config.yaml
horizontal_flip: false
stem: "deep"
num_labels: 18
residual_init: "none"
beta2: 0.95
merge_dims: true
ema_decay: 0.999
max_steps: 11000
batch_size: 256
lr_schedule: "cosine"
final_lr_fraction: 0.01
Rows from block 4 of a small multi-label image tagger, named by matrix and row number. Rows with one number belong to one channel. Each number is 128 + 32 x the weight over its row's rms, rounded and kept within 0 to 255. All counts start at 0. Numbers have three digits each. After the name is the row's rms in percent of the matrix's.
After each channel's rows are labels from the 100 images, of 14848, where the channel reaches its highest value: "strongest on" is what is common among them. Only what is clearly more common there than usual is listed. The data: seven-segment displays showing three digits.
# convs0: first 3x3 conv (model.blocks.4.convs.0.weight, 128x128x3x3, each kernel summed), inputs 0-63
# convs1: second 3x3 conv (model.blocks.4.convs.1.weight, 128x128x3x3, transposed, each kernel summed), outputs 0-63

convs0.24 081:140132114134080131118161139117101158103090120105077091112103088143114098155091118192084133109121112093123090096167113078074110075164109127092082065107100082118089097096124081147153110119150109
convs1.24 101:117106122141108088098173082128088176135121205131139157090119125081137146138136092151184100132136128099085133156141061089096157108107170171103095094113129138130069137140108122135131114064143130
strongest on: the digit 5; third digit: 5

convs0.115 111:109062121143121116076118111104181058134066124062117105130116099116157117074120101102115220065099144117121125135164090145109116118100140128141127138085132128086102139095133078104155094147122159
convs1.115 097:118146129135146130112097134154097139126117114148199210095096092192128115111137094113127053137138163197170123145171114066120194167182180136163107109153135112085116119086122124151125139087114119
strongest on: the digit 0; dark on pale; third digit: 0; first digit: 0

convs0.104 080:200077146150127093161103144136116123113104172089140132125188109225123118163119123179133133065145137140124119072099104113112106051143132119095123049095118093083109113110113112127135097104143124
convs1.104 094:115119160150099119127118114088105130177106161111078142106142119095119136121158094127169079101149084127131086158067099141104121081115149149083123124192169102066074102123133095105133103100116097
strongest on: dark on pale

convs0.114 113:158126191116169155146158025068162117123152108124168098145163154157139151146110089065098137118137153134091135130107158144116109143128053104113113141092092158104180102122138156089079144169131128
convs1.114 104:085154139122123108119114104062205158156113070108112121113098115140143153100207092128171133125151135159134132103069122142114084085116126066069210112101081075075119177119176110111127103106088091
strongest on: the digit 7; dark on pale; third digit: 7; second digit: 1

convs0.37 095:161174110102140119137119131070143112130055173178083133161158158093176100124112076129142143086143112123083113130097094108094088141108150093080155094111083161079117120090127084074158130138166131
convs1.37 107:113122105123104133158132156076144103156170181099157110119117152140075121154134089151195147101201105114086108141165111123087141122133103117140139110047188162097091116153138137129124119142159108
strongest on: the digit 5; dark on pale; third digit: 5; second digit: 5

convs0.70 107:153161117117102103103126139089118113104139161116117139114158091134086115120108068102125146128098102108101101122211173106107101097072132117114087081078098110110113118097114147021167114132166122
convs1.70 120:081077123122141121148191139132122138162123175105080102124168107231169130132147098111127168157083146158055171144117164070139209093121122099082121090103113118121078163166164180130135090140077126
strongest on: the digit 0; second digit: 0; first digit: 0; third digit: 0

convs0.101 090:129115107083163123150114110095137129133147075173135182164166095093186104154123092127113140126196101122169119092088107114135096114079100110113129099109099103070131059129121095079111099113130090
convs1.101 100:094169150190150113131088137045107113149056124181118114137141170082093136125153137086154206132211094110149138124089139152169122128094118126103098140138099106098137097154141155137109124197179126
strongest on: the digit 4; dark on pale; third digit: 4; second digit: 4

convs0.9 096:077153118075111175183160136097144128136131081129057094156178145080153137113084105058137119138128156127105138090148161128116121231127106110127150123147117148133144095144122124139097082121127101
convs1.9 101:061136152107084132135138079082139068121145153099122117076108069143078153126112095088159152102087120134087083112062154139141123090120099120108181117084123083100111080130122154121078099181106117
strongest on: glare

convs0.87 117:157152144147181161103129222098166113095116132112137173134135187234180112129130079125106202105160101149101143127116114140147180143178178093135203145105081149125161075140113146128091116135127110
convs1.87 125:109104123089092095096075113089090124151138090135119106117092139103080118132149129107163028095123121102112127084116131178107064096107163188131085094114110072091072134090118077130149108132138111
strongest on: the digit 6; first digit: 6; dark on pale

convs0.75 102:144105105106145103112157083103126167134130130148112113153184136131126202125105112116028128151053152104099143132114144085095099134126095092051133141076159152100116164110143127129121140100100113
convs1.75 105:107113155146105122146153159126155109127093099117135137128147183138132222136098112130075131096071096160116134145098106108109119115157131123130140086157217151120069150144151142133090152124089101
strongest on: blue glow

convs0.82 096:179051107144110133108202206081135166103166136077150176161193102151195155148072074130127131098139140149130126078106151088098127117115130099121183083119113042099138122083086105074099110117182104
convs1.82 098:104137179122140123105169109152081148157116173125140177094109157109070116176133123094149052166152123113107104131137137112089107098185171151146024082142120148092087119168126127159169127083162100
strongest on: dark on pale

convs0.28 097:115108084106124146121181092097090155125096123073069150138183101074118137113144101141124146124158144092109118141172133085109126132082074131099098082107091087123142154124115146064149098118238116
convs1.28 104:133157107142103126149191138146073168156099221123099098156137131143168120138143091133117186148160137118105121145130151075190255096123160069097021160159115099109118137186165165126146098149108100
strongest on: the digit 0; third digit: 0; dark on pale; first digit: 0

convs0.57 097:174097160132095165129130141132149131123095132137123158122121070126126134096118118145091065123128130130080104084098102073043081135105150117104156149107076158057156106046118125155091093088092144
convs1.57 101:065119126108187101115154113135093122171096150130165094088127080158091108106163108122125116150088132158108156104106114092169098117162128119123098119112127110096101143106152198135147104181119095
strongest on: the digit 4; second digit: 4; dark on pale; third digit: 4

convs0.43 092:123133117100111054132096129154152109124103104147148134110104127130111070100103152176130077087140116142118114102074113133087091066086160140101135136126113184055068092063122172147094165113066115
convs1.43 097:073094126133159082085071087124073147154134133155204114067104117101111104092151125150170103150148116070107121113130023122078076117107106141138101119102148125099114139079137182080128123079113119
strongest on: the digit 4; third digit: 4; second digit: 4

convs0.2 101:123177141068111173067099110148073082125109087124027104140124186115111113142168137145109073147128150062109139130090096092086109132144098114168074112159121098143125118115138078170104131049078132
convs1.2 101:124142114110084073104109068173062144152133133139110130128116113082106111173164144140158000087127119066111101079131118164114088096078149201148085126146142113104096122104138126077148116094150126
strongest on: the digit 7; dark on pale; third digit: 7; second digit: 7

convs0.31 097:113089115115089165094127151129120100130083095189075110106161075130151129124066115110133136153134126131077108128101060060083107150110120065096114081124132101113181101080120053123107117109158127
convs1.31 099:109108127064123090145176136110104093169179121078157122114103121153089131192127195103118093103145113110127126063096206202153156100099077209117098160156196127116107154122136133066141147139141090
strongest on: the digit 2; second digit: 2; third digit: 2; first digit: 2

convs0.55 134:059118165150152139097169142123171124131144132136094112099108078133108129107125114125106186086123148126143047086141131116129143226120136131159146117142114121124173141123124115127166055147073074
convs1.55 088:105136142104054139094165065132117082118141142104097141099094110146122155120112084103151084174093117149093104062102137128130137094115081130124138114103101105104101119098107121119079097170092082
strongest on: glare; the digit 4; second digit: 4; first digit: 4

convs0.34 076:180035146145171089158127089108152160114165148073144131130126119114125176115076099113106129107204180155132130148140118059069106066107136100058136126059058106090103111079134100115116093124179143
convs1.34 085:135118177144121140119125166110129129185081128150154096042139165099144170115164128124173111082174111113106100155095082131152132117157124126100067064167070155070115158182155103121113136121167102
strongest on: white glow

convs0.94 078:138040127169123097094100160131175178109135101099138188104138108144149102126101093087092112128156107143220131108081112100126108079142123093113164132154132099120112150110117159109065123157139112
convs1.94 113:073106065101092092051084115114109085143224138119219105126093101122094127135161087173169163122164109077083113123177052098132117108100132134113136123070172130074127127112168116128144142181081120
strongest on: the digit 6; green glow; third digit: 6

convs0.6 067:146131143165078107128097070137146129086156152129108164098178142169161120163118121095130096139142094111184188146106086137125054095080139124123198134146150123113096113129116110097137150101119139
convs1.6 096:096121135122086148139109133074123075151097104064091171090092076132089151074142110119169106100139096120108035100077140141147137143104077091173170042138114096039110110142142159106097124133090125
strongest on: dark on pale

convs0.86 077:121089167142143114106124135101172103147092074050176157130080141119161073107105089103166081097109115156145187142116124125083089103151149088089188199104137123129130109082139104128102147149100139
convs1.86 102:066104101091138122138090112108140066160255120104172118109101142126079104145149105146198140132159106090063143126186094094090104112110132150122124080067180135070101137107159146147147097155121132
strongest on: glare; the digit 6; white glow; second digit: 6

convs0.106 089:157111161087098168076090089077107136113096112115113126169124075077131142124104110116159133083112112072121098101089092119083082136063092090098110134109137104093147115068127113085043100077106134
convs1.106 098:090171153136154129122126099191145127093148100134133234075105126191082124081115104112059115172111222209182170132147125080132218111140127127159131139144125159119107092112133144151130124117090088
strongest on: second digit: 0

convs0.105 101:141142083080144144110082130086095090123102089107146096118130190128135110132086116000124108122107073093124143145134131187193155127159088130108102097094121127114102121220110169156100111115134129
convs1.105 096:119110070078102118146113127054108076150109110141081136138119102138098127144157172076123107084139122110167091108090200208151127104067129208126117145140145062117123136113141086112125130187145115
strongest on: the digit 6; third digit: 6; first digit: 6; second digit: 6

convs0.46 082:195134097128117119097103111113115143081128072133116078159131188099122135150126071100119074115154133110124192122042132124117061096092094086087146115067133103116118151120069100093032124142141157
convs1.46 087:086129092151072078146093138131119105132105145118083150114118148116079130137151105111117063105197120045156082120120098099106136101106101104199134113178112144087125107102115123141099108079086082
strongest on: dark on pale

convs0.98 093:148108129137128117108134097105153149112082119091137152104151116084155149111116106134119159073196138130160160109133064117125086094139110102110123126128092175122104094112116109095150127111202175
convs1.98 095:122125136156123123079167162104106173149085155149109125026127118157175198110155097112160167123214123162137081158101124115170214133147108095103095083124053104092111138178161106112131137162107115
strongest on: the digit 0; dark on pale; third digit: 0; first digit: 0

convs0.125 085:142145177071108184075116149095126161097107073127107143129140121141102108099130122134145121098093146137170141098079106142130112133079102117145153142162127147114146119120111092015061087079066160
convs1.125 094:073122144092175155129042087161118150111125118130135166106115152139112140070137098111113067145123137161159116116125106073106187117146117084246099070165141172125107107056149146125138104056110104
strongest on: the digit 7; third digit: 7; second digit: 7; first digit: 7

convs0.112 079:136137083083112127118173118086099176115124095189138067120138098098097129113116101103115146206134122096114106147087085114132139173072093058107098102097073129088129100173101137091082164107123175
convs1.112 102:119104106064145101149220106103119050135150111087108094110108145148082145170145184113122089118113125120082121103095202185149163085092124173140108152095143174126103131138132197119113115164097091
strongest on: the digit 2; dark on pale; second digit: 2; third digit: 2

convs0.3 102:182134158157057093092142126150167136139147107126187122092075100169110097107101147149135160127097140106137126093145148158141166118112145118142122156136109190152078116119124164138113142142101172
convs1.3 102:068089112100108104088070090151127135178131096100156169085109105149121113070142140128157084126098111146149113103076108129133092082105124110152165115121110104099096161086181155085150088088071074
strongest on: the digit 4; glare; second digit: 4; first digit: 4

convs0.80 086:138140100086146142117141117101100133119138148180069106151148134062134122099057114088068048143145106083130135106113120112124100102083058092069104090106070090083121091127099134132119102101096153
convs1.80 108:091074137093183101210186150088101112138139141129105082137157132147119142184135153094101133038147125160089107125056210187138175107109120186133119143122152159116124117168147230127125138178133121
strongest on: the digit 6; third digit: 6

convs0.65 110:126134147169088127081132145173161158100160139150181149097102137200128122138138165158114102151104137147154090109148123183164163136177206163177176134138095185155144101152117144170139145141107140
convs1.65 104:083089080085136075094086091081083111155146100104098128093095097122102131080176125085150103113104099089099126098103101131106092077094124121106115112115141065103092166086161122093133093110100104
strongest on: the digit 4; second digit: 4; third digit: 4; dark on pale

convs0.20 070:183072112078170163165129198100104213132081090188158113127125106133120105084106132109125069151108126097126153105087113103110134137089047134084137120146107151111120105089116120124091115141195146
convs1.20 111:068121124077123108103118089158193100126170105076107106124142129175141182162188102122155186103151130133075063125132122106141098078124110100137228148071121103107115165113175150094121101147089109
strongest on: the digit 2; dark on pale; second digit: 2

convs0.88 091:193105168172178137118116105119120126120130093094121147141150097174179115125104104088103158128167120160134144154057091111067066096099101070083149172107110103052147057100102112072045118132076112
convs1.88 098:101128080127042080119129144056077098166115144131105109114122131078084133171147180088120047092139117088112142122138177192142120118091104203128064109136125069120092116127127109166116136143133122
strongest on: the digit 6; second digit: 6; first digit: 6; dark on pale

convs0.38 106:123156159139174113123180159155157138104152182132222191092146184164127119149111156174118137139140113176140118111127154199167177128200183145167173110147121157132128138168116184164123092148159097
convs1.38 112:060111115093144105124093088083120082132120113099143134099084113140104100102139099099174091102130104098116124133084130153128114066098173125095126089088114073046084119105106111124114106132123105
strongest on: the digit 4; third digit: 4; first digit: 4; second digit: 4

convs0.52 124:164049219117165132138123092100192141124068193088136192142142111170170098141117109147112137100095162180121125125087097077095132122129184087125207203106112175100160122090117089138156150131137122
convs1.52 098:110104127124140098113081069098161102154116079108159149097095133106139111097162119145189114114162081123114150123134068145088060132151141060094168077100123088072094165072159097137144091088139100
strongest on: decimal point; the digit 4; second digit: 4; first digit: 4

convs0.13 084:163118090132177172141131155132081096107082089151157133162156158110140149089091106152126070091165101071156142053083043106114146168117080095102117127132110130122148131153094139112042072109173093
convs1.13 095:087133181122110129140106080123137100100111133099149117051103117081145196107129096099159114109097139140104081175112140110130091064137126109139118114155133139090125085102128111143103131147133118
strongest on: the digit 7; third digit: 7; second digit: 4; second digit: 7

convs0.124 105:160196199099121125107111129138151101138121121183076091132105127146124140112098138152152123170080162120082164158127202112087106134089127123126133152097104165104131100099151064106135149096095107
convs1.124 103:085118095080127105138116099111135115161183151068119146110099092089123119145151066158182124123124122082062155140140026070073098093116145117116150113046159124112107141113155124107170106113110151
strongest on: decimal point; glare